config.toml
model = "sound classifier"
arch = "wavenet"
stem = "single"
mixing = "mixup"
init = "torch_default"
residual_init = "scaled_by_depth"
learning_rate = 0.0021
beta1 = 0.9
eps = 1e-08
precondition_frequency = 25
merge_dims = false
epochs = 32.3
decay_fraction = 0.3
final_lr_fraction = 0.05
weight_decay = 0.1
Rows from block 5, named by matrix and row number. Rows with one number belong to one channel. Each number is 128 + 32 x the weight over its row's rms, rounded and kept within 0 to 255. All counts start at 0. Numbers have three digits each. After the name is the row's rms in percent of the matrix's.
# filt: filter width-5 conv (model.blocks.5.filt.weight, 384x384x5), inputs 253-263, a 5 kernel for each
# gate: gate width-5 conv (model.blocks.5.gate.weight, 384x384x5), inputs 253-263, a 5 kernel for each
filt.224 098:178171163206096108134099131109157113101145199130127087218086119123170147115189143158130181140097106205085124058150090133125147131128137129135079122110150123116098101
filt.225 097:099156099134111122128139108115099144082126168148122128086127123140135090151135113055111133142161162153108084143145134174144186164170141163093160109116092097092146124
filt.226 101:086135197101085116125150192105133146094172094188148074132094069114139137071131095109088117077103135145121095162137132115101121113101157135183154075180126115142118115
filt.227 096:147160094144130149087101151139072156166096096111111122124087174113174142115116135128108053152119148131101104147201103118104154143083135157129156146109128139113087141
filt.228 100:141089133073099174136125098097160083141130106158162132121145119203095076076110118191190094151146123078118102138087120152090116076118162097133116171145158100146165108
filt.229 095:118093118145116092136145146166171126102147160131110146170106163090095154177116100139107089160117051170191136057139095117084144078094108062160110166108138121148124181
filt.230 103:170146136122128149089093193143106134109048170153090126059188137111092121146075119164148048152109097148148163134205137105202123155126156177150160109109085153075095097
filt.231 103:142108126081147079148165116144099118167136159155088132191153111175136134151168106100116104152103123161129117224124165085162153142192063124118139099140147093169074167
filt.232 110:085174164112162198103097117134143073098156106173074147123105128113131158184083147122114174113114157139122064111154151176071106144094134118158145111105141168157114183
filt.233 100:099125124178099145166089137128081062085138140151146186123041138087191155094107068127160135097128066098088165110153126139153114160120164115119129086151093070142207128
filt.234 101:125152077093115160174212128120134106162122109082158154119092120126126147107117151047109130161138123089122107116104085125118145063111153157171137110143168140109121101
filt.235 100:134103121131063139129069118128167153117114131129225127175168090173127085142131111074172100106111120094088152085138132085175097181166108148152206168129150110129156125
filt.236 104:155152093111094090123157153131161150149181120141152117127131099127100212127154174188109119145094099166085099164113174129052110128121149110142115102122110142092126159
filt.237 102:134168138148167185130119166166165098109118101129112163102094101106093081128127113134134110144135074167128107146180123146144179108117122153160163156046083116093155067
filt.238 100:114116111141112157108111088137115110141124124200114111115150101154143155078162120118077164104070125143102109081233121145139115069112094148139101140144190092113157121
filt.239 098:149165122166041083110081120071138132107116136141168109131170108124066207204151118131216093122119099131170174123152126164122179140110126084163190182121137105123188168
filt.240 097:108134136071153146141089216070131078122079123158150137109173129149124147165156157176046085119114080113117098131131132079149143156133094106151168157155131082125175154
filt.241 097:087120098136180124149124108125179171069133110063147109160095159144132129101165140133163141137202076157095100132163155090179121130124136143091124106121121170137124115
filt.242 101:106123116079098112119163053142129156083162122110141114135076164147128089155096101103123129152163113137100123129129161114137126155140116110098128152118179099149192062
filt.243 102:121076141105119082154090089181134105123117097202118111114153162098109135108094080116118116116068136112100164083111141104134108110104123100146145137169130088120163071
filt.244 095:113131105182140115108145146100110100092146143092124107109112112171113152164140086082126090115111176155134133203106151135152102104104121169106143185131196192143164088
filt.245 097:140102063100111094124140152160067123137159077145126133165119095132132170090192091119125101162149108147133106089166184074150162130126119134182095134157059127150134112
filt.246 108:146108058172166154134117107140125091159160174187068127112047148114227075117088120119155170138117118138089127123116140141084128108097154199105102190094144111119146154
filt.247 099:122128169123108095107169126160087119143170092128170116158142132108110088159146128165138056157119145151113129099114125109131189107099120112139159122135128105117110094
filt.248 097:167136102119135106125110160161085143165107154068153155090113184102114128142165113154122100158080109116075165135138116184104042107132130164110148139127077152159145148
filt.249 104:143102132052144105163104158154124155124140170176163092054153164133108129117121098153099122092128101075154145193147106102209110106090136100156087138146114152152139160
filt.250 099:139182101169136087193126128124124150109105166174136080147167110133161111080150169123135105175113117155080068138136083171128079098172145113099145130126178122115099116
filt.251 097:121144135160143157174112120163149126152116056120160118125146069091060059161147125142128148125130148078123120114133139132073086144139123137138145121167133114097125128
filt.252 100:156120084116088138135120148155082126185192050077142176114086153146123193181079147065119114106149108110117183115110169137169149072110159116149112084184146074113163104
filt.253 105:125127138173095159162143120102125143101175158179108122137085093147136164072128068137093107163091129138116141127067169136155085120109106133121109162112127170114087102
filt.254 097:055140102092158189109144092045141117100175053162208138142146166109131159127065090085130139183089105094117141068128149079133162149104148113118168102106132086050137120
filt.255 106:155128097170107093140106122168161108107157094058128128143120104122165177141156197152156112140138146161095138101137205112126153152131096136139078112144220074072079136
filt.256 105:112122185092123144138090071177131082114089103188130053109131213149136167124103104154150057080126198175135127130107088102187135119156105134129088144106155150132081145
filt.257 097:143175133140091153083122135132138131089191096145128108125156140127100147089077109185198161181099150114086143133136186117107126116122146187086189118133134137111111140
filt.258 103:143169166142093107113125157130173159141109100150128110146128127122170080100110150146120120187144115106097136176174117138089130136144156105124129131152106151160086137
filt.259 103:121149161153059198152131125081100105116192103163090086104128116147121079136137123148111107101117129172158128157147177166069161154143146159137140171154139119119176110
filt.260 099:093124142131123103158109167102118134116120150171135103165093107129094146190161097132074098136128162076144121119112172144140147133121084067146172137134183093100116128
filt.261 098:135172126076150107113141087131100160161183081138105117114116177091068120180076175116170129147157144145153148103115091183087166122125153158136129086093163115091134105
filt.262 095:119065140101128137174156143154113186180158105074094136137095131099129151152135130113157125084133162101171135178119159139117076088119114175101155110055149144131092138
filt.263 095:113189068117099089104079123184137172123153142161144116118099134097118116165176124152147095131136096090167133093100150106149186165123078110111102127139173085163157130
filt.264 106:126157049137113114081138156143130105122042114114103159111142146041073169098093159158199152130092100186176144105135169140122198149139143155172114086119087073088106075
filt.265 099:165163135104076125108123125101157089136075140172101108071115102106147168155082125164173149101055122089151153123158139187222159179134116091106156089125072153140117188
filt.266 101:119154141121131121116140148117129136120149112116150185191072164121110100143168092064077178148136152120078092170067113160194117090109093172124154151088102158125109157
filt.267 101:165132074133151112095091126149144151121124107126139112169044123226158140157127104061135161156156185137122138130131143132145088131152132102077103133118122149136114143
filt.268 102:061080088155121113064174102140147110140119094157058063132133073102121160135125141135046104144113170109149146123116084093099178150149127117123110134124127081137115121
filt.269 102:113161135084167141148155134124091172124040133131142144075050189136126155141062135115143139131104075123077125159112121190157111149083178086138151073136127148101150207
filt.270 100:143107138153148156160175193090107065137050145129147147123145118122155130060158103153140124159090132150146105178134124164059153090137142164134098188109086116072106129
filt.271 101:081149131185142135119111107153105092090148200100152191154111131083178097140072118115157094133111224112152115079093140157173160150093126161184126121100125145046188161
filt.272 098:137160111172107114131167110150094094180174096067155117135130121105161110102091137091116074112093092116156096175147188113141173070196097184084152138117099162143120049
filt.273 097:145126137072190096088087171158123123111132099148158107173162082147085156135149202125130098102110139056140134066193150073124137168115116136116181134146095170151133113
filt.274 105:095123148113106116102120135095035163145159146106125123147149101133172142126102131084119092096168123184150144128150133161120120126132187142094160095179164141151157058
filt.275 099:191113098110126171174155095157090143168151112150124143117111114120138091133117114170141110083144103109122139139149103155238133098109128124144102119117064142168163116
filt.276 096:100070140093053121150135139083184185075126089105120154149120156142100124096098146130083135127131119140067214100103148175105128164139125114161188180122122112099058144
filt.277 102:126144101108137127127130172109136108200142156142132120107108087183108167102127117128122133099117161126115111108169154089129170121117098117134104112136102163137226078
filt.278 098:106096098119146150137101086167155092088117144112116133125114112133146072095158116074141134145138155066128165128115137126101156131191083109095152140182143074057197076
filt.279 101:083130101131049145099111109108102070060088147162112105116111152157105074172139123123182095137188153121157128167080113080072141133159100113115158206133112103110160108
filt.280 101:155106098136158158115161162106106114168117132082106120117124119114192072146111092091143159164118135102112145164181171173154144144042135205121056107070096139116085171
filt.281 099:103090185141089084112087059146169081148138142161143134150148116177109132109139134136082077137131181098157123154103116136130157136102161111138079211138132072111115098
filt.282 102:166116138103108113123105110039129175150125124131111151160130114153120127181150132108135133099082179069135096135112144129115106145159155104115147117125123102144097101
filt.283 094:084161090108184125065160052151131097167206148139134151042165173092140115163070187124165180173123138084110128141080119146105146063013135131138150135127129146131140142
filt.284 099:160163065127126097178140164118121147136163129101123175167159120123164092111134147034048096142098131075116086147150145087153102126167109102109090170131109124132130149
filt.285 097:163152123097129105134109084134154160130156133132116130153169109171132110085174156174108113114135153159152091094153160064177138147208130095130129061166180158157135106
filt.286 095:116140132119082189111075131111084164157176136187104159143133142096128117161135123216137137145087119148143138088124100191106163135126108113096119123150149152112105147
filt.287 106:129101072162148125108111128125171161129064106123147115056142102211129120112127148084126102136183109101130107152092205074088127086180133146132111106110102154167129109
filt.288 096:129182133130118105160081091149142130118141097196114130137143186173102078171116102128137131156070127105169172168155099072148184109122104085147155080170104152129161106
filt.289 098:106160127176106113203212112091140163121118169145123120129143102122114128138145090108206171165097160107148170181105123138128085148097120097129234065111124182111135112
filt.290 095:129158119140118116134168107127107161087086153163153144134120137129131192117091115110138156129070123152105142127164160201183181152173131172161142145135086150087175151
filt.291 096:099134152118154118088103192125135109127116129082152121180132107068154119139137118135079146179166115120169108098136065132118158100075129145126145155106134115110107108
filt.292 101:144110095088156139111141148111048110139058080189085204097091119115106158145129115134086125123178124089119098176113129084152160143101137109170082136061112138099063148
filt.293 101:118175098129130118124109158166116144110131139085147194156152150110090143087141163155133091103090159127117148091103064054118165142093139114122161109149151182097150123
filt.294 101:124152111155148198148169114189097149131115128102151100100098135114102113175098165138124095093134141176154129084196116085101113141148091157134117149158158105187094103
filt.295 101:038151046085142125091189146137108133136085062121193087090119081182092150134136161099084143070145075120106088144118125114112152122125152169093199191162144108119110224
filt.296 107:075105096177159123153135112143104092113108167077098092112150085183074138107168112125185104138085183096120181129141146084147096099128135142118100087138135146104092107
filt.297 096:123123147109118119148142091146068156144155086144140157182137126142118116103144147162151108186186147118174084125132110125124107086138114159146135074108158083180162096
filt.298 101:100114102158121079142153093095149159131151134146073137159112185115112135094102117103126120123153155089080139135122097139158080094132127093146118169157142146154112063
filt.299 104:088081125092098101167117164112187135125146115142133194146143158108124158050137064137117114131078154145061098136127134106101146125107195112112145137127171070136150154
filt.300 101:114216128117159127094115152121109141158123101085124151123076124132125138079165202085113128152131156104143165141152106141151129124146139122083154078196101128100085218
filt.301 104:142136125108161137129104160083096186128063098153125162124098149150097083180137135102093201117135106104154054180113089189111175111166204145154139168083087097129125172
filt.302 098:145102143087151163047151124117144124108196065165158155073159117147134127165156166116136144156151171182121063123111111148117127093084154108106123177153112066124125117
filt.303 106:171126116155153159134082125158055153136074160120176079163139208132167154130159143158145152104139121134133052168127080115125124101174072182135082163103059126112106209
filt.304 104:095080142117138154096148152114173098092128084154180157109086129109066057091088107090142141087187131091059117172096124088154143058085169137137157139118139135085163131
filt.305 097:131144073078108089175111108147192099120152086136125141174086100145158109120059090107174146119118141161087128130120155097100134149164093071147104119123145102104126212
filt.306 097:162139113125168145137150171113155074146101187108100173167081097175053143118134114180133171104129097145157174156118154166102145089086137117164150133076120133126155113
filt.307 103:082145153077106152111085103143118122095143133162119082034130111056151171147136146162114095114086170116131106078172159114119098190053187163147081073159134178163164083
filt.308 096:145114114045104182193114148168115079102183098125103111171162114163116136146114054181097056146133133092117152110120125139125072141087104117161185124112126158125124103
filt.309 101:117101208118104137104089111157075189143132111091114170082157103145124169128235125188053113134126161147168095123125170098135161116195166143117072114150152057165136139
filt.310 101:097112152140116152127186111044125159102127125155134080169177157089119108117164124119168177097084083164137183097112079137095122122125175095175131100155045151116125153
filt.311 103:099197125129139122168118109090143086075188066073098092146178125134139105133086180115150132119177092194145127090098199119110156101100162194085156163156157086097193085
filt.312 095:193086128069132143095123191151096139148143127069172080120144100091127138097188137142144079122150118122143146160148129140111120184083107185132149167132123114123128113
filt.313 100:102144068124171119090148157149101170082106193069146194114195144122181130200075163158087119129153110124154143149065111096137155065102073131092187083104138173124102130
filt.314 098:126099107121141127130137127092129175111164101069100127116138083120103084111163129107118143145127093159172112119153183148117151126071095117175165182120109091131114182
filt.315 099:078159162118140114151097178125140168124181114124147116147156090146153148104103086152143093059090152137122131094149226116145157095088140096102085120166133176162126095
filt.316 096:098120148101128081134145101181114137181129061116140063179158160151178099125081085206071132144130158130144158168147151076144125116136117116119120122092151195158123155
filt.317 101:126146158088148075091189156146115059169165066141136120140139133130172115100188164117140119116086105163089138105109182132160126052110126164148130125166120101208146117
filt.318 098:150121125099179121147104183127139097104145117191060090080142125164217115125131108109132122063096143130125128174144155126113115139082134145134150074107158201118131050
filt.319 098:121083093135111091115120201124139128094074142100139152109134182142178133165161132161163157116128141125150160179099167163129097134163071152103088114086119171121173191
filt.320 102:079154144151172151167075154176137140101124189096122124168106104086060077136108144216152119090133177119134172135176137121085159087202153179071175080124077079131067124
filt.321 101:140114151124141135093142197171096104170114165155125103117156124065154107124083135149122162145130114096142149134165109136167135130066111160127106169139090130171127067
filt.322 096:143176171138094122127091122091178170170136092087152138092086116110138157093117137189129109152136104088122145116133133173108085123087098092081163090115165122093094121
filt.323 097:106181125182106105133112122105119102073157148069148143145161082095120126177116130119132152113070132213151114104061124166113124114176177185119141124092136144108073101
filt.324 094:146166078113117134113174192150147067077155155131134095115090105110107104155177134109092130115100156118123202091146128120101147114167099092063163151111132103101164148
filt.325 098:099087138066120086078107160100134132141092123167102140134158113101120140149142130130115165100149105113146113114140123135126148136043151089113126152092099190153153173
filt.326 099:148125092142146211124111155060103115139097171093105135124187124126129104125048143098109137163119096126129131097168131190144100189100125165130087198155158209135175168
filt.327 096:097208128094135084113103105178142144155150071067144123194123136159099091161125117112161113173141118129059159128111091128115107172171130125111136132131116163143168071
filt.328 099:111179098145065069176095083168164147104170139169162128119132209139106115185144171136148136155139111169180128123094159158108101135158135095140161072149111170088127150
filt.329 097:091078166167145148116181113111176147148129110161170101143162131138107096116080161098153167126099106093091109211121145100102130071176114134076156114131135173114104107
filt.330 101:123102123100158136120141114122147160137139133083108142140108149147116091049170113117099161131117116165127096111179097140059114124184135149134115169133152110130128087
filt.331 103:105075117139118077155213088120124152068083119115095117145069160127103070123133109133088116138123079132130144171187123103199098170092127071106161207120100121083075167
filt.332 099:136127149101125131112154120114104046131105137114120093056156158123090091134085119106097154051161148133148126150102143117114138078161082150093119173087134130116089077
filt.333 100:150090127169148064118167165207103163098132181098131197113122130102153083129151110104174156110083167093171151069152117147156101101159138126116201133132113123105083100
gate.224 096:141141160123119090174126132108117111137098113101192136103085079126111209121137170142160137105057123149133194085165117150182103144211091115152124116125115086123139095
gate.225 099:094112104114119113161114138075113121117187137127144131153112140244099136089171123113137094143120135088090139160116105114163079114113101135156145149187101156106156218
gate.226 098:138102131132088100137078165106106101181054126171118172160153186105062137127112088132110122158058119094104130125132094172149164076102158142189159131152067130089101115
gate.227 096:085135088153149094090118151137127096097101134138088147128151124142138049127141089114133127114108124153092158133072087074151099076103123156092149173107122135142120117
gate.228 100:102073136161098096185187130135198135130067154151176092140129107199132094139156155127112113079138117151073142138111115145130112109082103125154106117118141147179146157
gate.229 099:150106120116150157107085159176132074056151122162100115168129138120087153140096162202148178139117101185099132047128124075100113146074132027192130151122129106087093189
gate.230 101:161082131175065155129154162128155133114101131165094122089118100130204123106138112108103136065103088143083188168098160099082159041169130167137130145108107117143169110
gate.231 104:159101101119150081113130158104194125089126097146112127122129113104110142131190123131144124126098118153101116135139169101121179134079127060164143140207180099078182070
gate.232 109:179140099164165095121135112156176091116138119182046149167114107187128098109178134103158141122157149156120124144171168124116152088179084163126104092138153136147080184
gate.233 103:127154101154093152127101141131107141155146075167169155133078117154110131142086085140124079048114112113059092159084173089169081170121149168119059083152101088134135132
gate.234 099:143132165140082091145096166123081075136175140160093098112128179143172123082087136090134104121088128138105127139098148152153138101097120089159095070169119188113161110
gate.235 099:109185115162162146151128096152116110119085201075101108192082115084059143147128085156083136131151149133170122130065099133174152079179103149177123084122130094126133170
gate.236 104:135123170111070118124165088119152118120131113124121135125088083183098126128176117131121067099127112161104150179138105151162130172173169147157200104155121072105124149
gate.237 107:142062187077117070131125108151119129111122101104102095137154105179122113113119140100111114090094124144183157082118140139186097111095172127137115096189115094113106173
gate.238 102:143127142103102116099158099157132115122120181100126113132151136189163147119157121134140110044131149143064152179084164090102154090109114137129163144104202086134206182
gate.239 096:173149134155160093101115129209115143115149123146126049136196129156118131129159116104094157152157144087124115177133105121168116175105121128135218188151131170156149151
gate.240 095:095111104076132217171137103092135165105116159134153110114101109168109120104122156100077150161148119096124161146066156112040080083154138095126102179119195142110130197
gate.241 098:122134112111177135128171091105103124140149062137163180086071156149166089067126105123131120099119159119132139166127182159146146066132164129110165154158118107111120109
gate.242 100:190131144139170122128061201170152093132129149149136122094125181145109128170172140117101112112144118147142105145132153081147142174101088137169224129170127141143165073
gate.243 104:079123164146070171126129104122098047157120075162108130066123103161151175110152149172127173147177168094119168121175177120092094112136079139157131107111111094167079140
gate.244 096:147188170126161138139127176110050113190063134100051130118033129120141167060080149147066109107168204139102133124172117120104050132120159126169093135118108208145116111
gate.245 098:108169143155089128157074115135109128181189116135071120155063150094134119105116151164160093099096147150154149060177104101176079161110077103199138090181129173134150127
gate.246 104:137124180170100128089099129084090123165133135106126060093148164159111124145128112176135057067126135167111124114154150129123122101155138119109069072125141115191107114
gate.247 098:096128188132127124145101057153127166169146125118122133098103113160136174137126128136104058104128084172106126114142167162108111094099086179182076122114153118105086063
gate.248 099:231131110106112118114084123138127147161080080148097180134131142150045117111133138105101091169104141140150144174107142147144097161160065147097083163106126112079134113
gate.249 100:131104180123126106146094089070188088146084129124123153060147094174127170122134114142120164120049181159161121144115093109162139149084175151134071123110110092157136053
gate.250 104:109174168168099145168159078103143116166137118094131119115123109135098089129110102156116134157103141133140111159151096132123173083138139131061179126099149120179122136
gate.251 096:135069101159098153112155161114102173147100132171122116144106063124130132157135083141078210089119151096103101160120111156134167073089108168134051122116123087142144105
gate.252 103:110087101089149187168060142083109097119136138133127095138126167166117146171064076120095095070096149071141161194177122142152124153141094134117106158116108175148119095
gate.253 104:176070155104101140129083145157151138106166170120134076124126112174107144054177123147122104100147110135164147102071112157156120149093195141087179144186170138131185109
gate.254 097:199113136172110095189134104111168169107093079162116130111144144164092105121105130149172131135182116159151102145146159107132127093098107107090089127149141141146081124
gate.255 107:158091119148111147050167127179137110171127131120154133144106136149129158157076164174174086179098099087166095149114134127068129125093087080193111138135151158123125079
gate.256 105:161104140097115128117110118106152122099166107115119150092140195122226148115177097133083155158147149081134140144152141126096108121103129103142124126166151164158107067
gate.257 095:148111104167138107167157167118142101145166169119190102176117128097097100143122179160113099077101162117097167110082103142124127052106165145151090104097157102147151081
gate.258 102:144085146156141154163118095106112151110203130181134144186105150125110120125133030182164176123088157117124110173104153134145161104125147134103171135127132120144134126
gate.259 104:138164140153140125155140079191124107126133137097167134072128104171118155135188101133206143155119160113071135106128102146135140109140125101154067099164171135128128146
gate.260 099:136157119103109146091131105189138144119157159116093119118097117122105153137153100183078123071117140107166157108118115170087176141111087103148143200074099131080156152
gate.261 098:062059197141155104089202062133100128159124128068121209106153185149126117146104075137103185177127100113137124186083115107057124123126135139134107166130147145100163105
gate.262 098:151040084075125171121122121124082100133139188094134101123119079115158094099116125129122181136138140109102053115178114142083113168067121129116079122109092156117097120
gate.263 098:142128145188177131130125161129113137093125152142142216124126145108171172122152093107128129110156157146115090107069110101083165150104078094138115146081149111109199146
gate.264 105:130126148178052135112138134078162144102071109122155121146159121106161081130231199077110120107172153096145157162148100171105114158167133147105141172093141160170103160
gate.265 100:084129096185143138157132116149139156092149133107178119154113148155078085109155122171092209134154116114145153083156118081088173137161117093118155157131175091160124118
gate.266 101:109163148121109173125122097136132137095158111108148220151145153154099134149017141063095090130151139122092125142106118087134112164101122113139183080088129178099131126
gate.267 100:166074134159161114091099066123101106165074130142092184056130094127085092126146096079154150128082094086107093188145096131123152119115113148143172128076066150109108106
gate.268 101:094102165164077136243143109142121115066145096111132095151092108105068133147128095158213058109078100136117166172093147107122139102093137082161166118122136138096093117
gate.269 102:163115134136150165143165065113131063093146132121163097136107137122142117152117135114155140068132079133121163115163108105107109109117113144166081118130109104135163096
gate.270 100:104145132099130147157136101175121074132146123080112184122124131114066159130160118152148153138102116132132128092184171046125101143112101177154107040129136148198109090
gate.271 103:115093195080164106147096132118153138117111174150155139145108095146129131127165084156117141099174148113179120120080121108123129127175136097140108107097140105100121129
gate.272 098:112140119112122156176109029108141159130080154153076211138119203124040110147150104104131173121066075135097194116158130151170100158124120126131126162108130169150099170
gate.273 097:094124116119143193214151160107156137127151135149113158112171164130137185147159138133115141095137060095063178160084159118100127052127127087150159124161136199103173111
gate.274 105:160105132061097096142107109135137148121138125136120111105109090131088166159125096170067127126113134128097085122163139116104120078128173131130141158142126169125118095
gate.275 102:091121104079142138091174094079123150122128121082172099153096115116114155118113155133105163141153098127137106126097174136123161136110186088120143127086131108129181111
gate.276 096:124154167081090122109140124164103096131081160100133095112119139150139155186160137196160091104086148126080137160115112129118129159143088123150148143125185133145100147
gate.277 104:137181156090181152171101147129177154107114157128162130135114111118062122138115108141153079119200100125124088144085192104123138158084135130121183169128144115156117133
gate.278 095:125153136174069109128191137149144118115120131171171163134143137126108103177123127153101142157133114098105084132175137142076121115123095150121120176171076178135127182
gate.279 098:132076149096085159159125114167197006172128134141112136163124132155114089148131080131115068097118125097104147109130136068132162176134150078105151130139153009140128094
gate.280 097:137151159166157181079128116119160185180186142062119134110154110090148176066155176177133094127184144120114138100126118117114114136086164103132142135116120104130132155
gate.281 097:097200100158102110101080147112080197186150113165126162191145138089135125138061129141145130145128118111090151157168176126141127145127129119084137106119097154143092102
gate.282 104:135194060069141102085144097138044169186126151116153124069080087153110134156118170094111104106174150110151103143142213170086140117163121158054126135126145176111092147
gate.283 096:104169183101159190165143143152128162091106138136121079116101120113125067123130070123154152135132070127123182086124119116149145133123136114128142152082143169142091161
gate.284 101:134121123141061138089168106077154111117059115092118146111136109142137110085135092114118106160165177099145189111145095098125085114092137126123092150162115119158181108
gate.285 101:113068092106105093175097192124113190111107117097155109179081152048120168152130066122119087142154128146165145096151086149135145139141193128184110129106101100071090117
gate.286 095:151123142096098124121148093125137152112111153158119149128106163122138120105138163172129124122185106130131124082129065135137095111166123168119102180102164148163177180
gate.287 104:097136079110105117105113082139133121064126101160145136141145078104204091126145151050133159092139136103110041113142151144096066129121134162112100122154114129128121146
gate.288 094:118117121114116141171157109100116135155187143104129182094203178132103091130152126096119168108097180159069213146045124088179118116099151135156180161135161096164123105
gate.289 097:127061143128140139112117076092135149121108151121127189138115131125179055147101181121209165158137131131062197113108124066164130111179161091106168155110125158116114067
gate.290 097:163146111149132111153172095119130114140134168028090115095153148119137107135153150128157143183125135117182086097129176139114121094156114113096118078093130164097164094
gate.291 098:135192152138200071141198115160100135138081078178161148108110079110173192095130165152088141155151080138133115132185123094159136152145130073161120118135106190091213104
gate.292 103:145106173131150116095113166143130105081114117060132134103183126119105158115139178133116106175103099113171126115101111125091079150109138150047163125096155185111120127
gate.293 100:111106118155118156095101105168120120089089094178112150136106134182126121135135158089089144094154121143090086180155122124142162113239155144069094130104115128115094100
gate.294 098:124146133125156112106079105163148158104124171101136121094194160172113107116141149106135127092099139099122186134131099135099111160113115105116130139168105069111141116
gate.295 097:068137086102125133061159191132102135147114113130138117108163180126195203118142172097108091193143208157148140152146131142160134125099130078145099120149159167107153183
gate.296 105:130051102113098154147112100094146097091160072133134099168124077126132093143151151131141044160088161132170134097104159152125148079183151164149123072179139097117073106
gate.297 096:128102073103094102190107128139148087226161115164134142145057099123138174150104127101130105123118088095121164112156122128129134127098056186132086124135182055126100077
gate.298 101:141077129129106120120136114106092122088086120140099150127102131150100115155116068093132096112099155087145164136099138119172143115155125140182098153136131171176137117
gate.299 103:162122085160114123107143103135135164095112135072138058107158119121132122162132126099167105113167124155148093164148143134108164191171125122130114155150117152102105168
gate.300 098:135095171078087094109139147121072107124171099092131157108150131208095068147114075088109118145098101113146141171080109057152106214071078127094164144151117137073080137
gate.301 104:106133198160127126163119016140147075154136099147131123133125177098105183117119126159128112145070102147076211084104163195169134186133158121139096086196078096125174151
gate.302 097:090193126136113150118155181105145129125119131115077117121131090135105107115126146104122123088100086158125139165191139155123161115160211156086084162120141120110124151
gate.303 099:165124130146130113104066142149136174194147118165119183120143116067141110172143136148125129090126094141133112125102115159123107109116143142090129141068162151120118192
gate.304 101:185137183116138138093177058097151190105085123144075080104143046092093159123156188149090131129136103105143096139143163146142163148077142208067183090154119162114076143
gate.305 095:105142126178077172089148163113184176161087155141106144125162154089099164132076110075124118017078155120054166125142130116119083068182164126169117214106177153115117099
gate.306 098:130114152083102104092097119142144179179096142122154120109071186128158149125081188122186092142150120195110145109092165163096166158124157079098098142122152080133128107
gate.307 101:102146156177144164103130095170141119137121072246110082121093104173104108146163113114079143197129095139124102127158084128121107118164173082099192127094137126193086145
gate.308 096:137161103165108126133103150124195079126226106139110119111119114142116059109141122125157158146161132188128141109169153089118158110140117128165203117097136133112100176
gate.309 101:102121122119162163108120083141108119199110074130122122118115134152097098082110134175118111111117169095108122121161097148140157154125126153089092122179079129162103113
gate.310 101:079124140147138168112173173144134167118154136146124059082128149177140106165104098114171111129172152147200128128120103147045116098173089212168126097125159157077181108
gate.311 103:093106131145159162167126085129120109129130117150120207103117123099167062108104133112129124107098098057093157122060167114105133148116143152176167135150171082147129066
gate.312 095:147067073166140101157160168095151105150126108091149137110129197109135088118105143089156166133147147125075140125109216166164089098125117134097132163137200102187113105
gate.313 097:094130133131173178185136135134099075152093139081106109100062112197070171145090119137133139146098141147186161101113167191109107164096078196149158139121103084172118147
gate.314 100:072108128091134109087131141136101045073117098098118155137144141088116100142158114082109103118130149122068184185108154091145142109122136175103136124169163126036132130
gate.315 097:088130169156106142135074074110073141112165098124137150195128147145118168113169098131114144131082119127118097123159174213115139136096177155098096071129119121160182101
gate.316 104:091115081170133090120041127123123165158145105136192114165143107076148109108117161143063120074105155138126142097143103134122148141089136154129101095152155106172105090
gate.317 100:175177103154117164138153112142155075120093088102080130103126145164135080111157139090155141097091193194134094123135094084134160097116127138091095124191163136148078141
gate.318 098:164059137115098114142149172132108141095123107161130079084149074111127144155166098152096153076134093103177135110090099094142127120138088159151160073092106163154124120
gate.319 098:130160083107074106147111145147021160080125145140061059097182065128098155139117129125156138124110102171131076082178173136092121117130124121153124130112076164152110128
gate.320 102:060127139107138131125165135176174138135049151132153146136190102122115161100120136093129189072133103102180087150126142086145077140075109129171099089100134091146134181
gate.321 100:144138150174095140131115108134163135163145136126126141113103100127122143137140139159116118164120111143162143129062146074119126043165142144118141106143166129164099136
gate.322 096:141102063153143147168151163132105104074120141126127145139134100183181095059112111134191064142149095174107123150177135139167110123140103165111111100169157062108060125
gate.323 098:126101097197094101172125119156157086115188166148125213126194124072092167176127157125131124096136085136143137108087169141148136088105111059128156102111142128157086181
gate.324 097:133160115094111139192114105068190095127160133120122173127092067104082173136124078225109166130108084083086115111135179132071104127165116143102127112086171153085169143
gate.325 098:107103178092127131104116142154115070134163159110155126164092170060122170147111090110146096047090131097130163140100132110111172163118097130157134165128161063148177090
gate.326 101:129092121124105172102119094141145160100194103089113180137071099102155073159117122077133135167125113094134094141122113159129154166084147147132093119153145084125123155
gate.327 093:079115072082122148125172131169187104129161128163114090118139122112131092096140138097102109141125123147148157135134166104094076076096142131158099105081140156131168110
gate.328 100:160178155142098173141175147118130124111166102138140109081155142074108111086144088085163135088037106091145163093083197177123132044114156153134144072118167115109145120
gate.329 097:163183109126119165175183108164109136117151160113132134132110115073134157102150134097137114094129081127121118152113178163122182082160086185170191081106096036088130163
gate.330 102:111099145148125123158168148142151156131156091145155121103098155132123079131092140125107129100176121176078111169172160153134096104158158136129147152137131138112141062
gate.331 099:152114065132110101151146120100116088097068118151121104160119143203128132138143078051170133167210117072149150089165142135102138152148128110115059129159126114090118207
gate.332 097:110145110087137108129086156126146096172149108098064114117149151150145125098166047136107114159123110189099132151112103073182166130150129142089085188094189123150149103
gate.333 098:145129146152119126090114119148110148191130119138089188144132137141125112141163113166180159091121189167126173171093114156136100146151135139107103159126077134091098075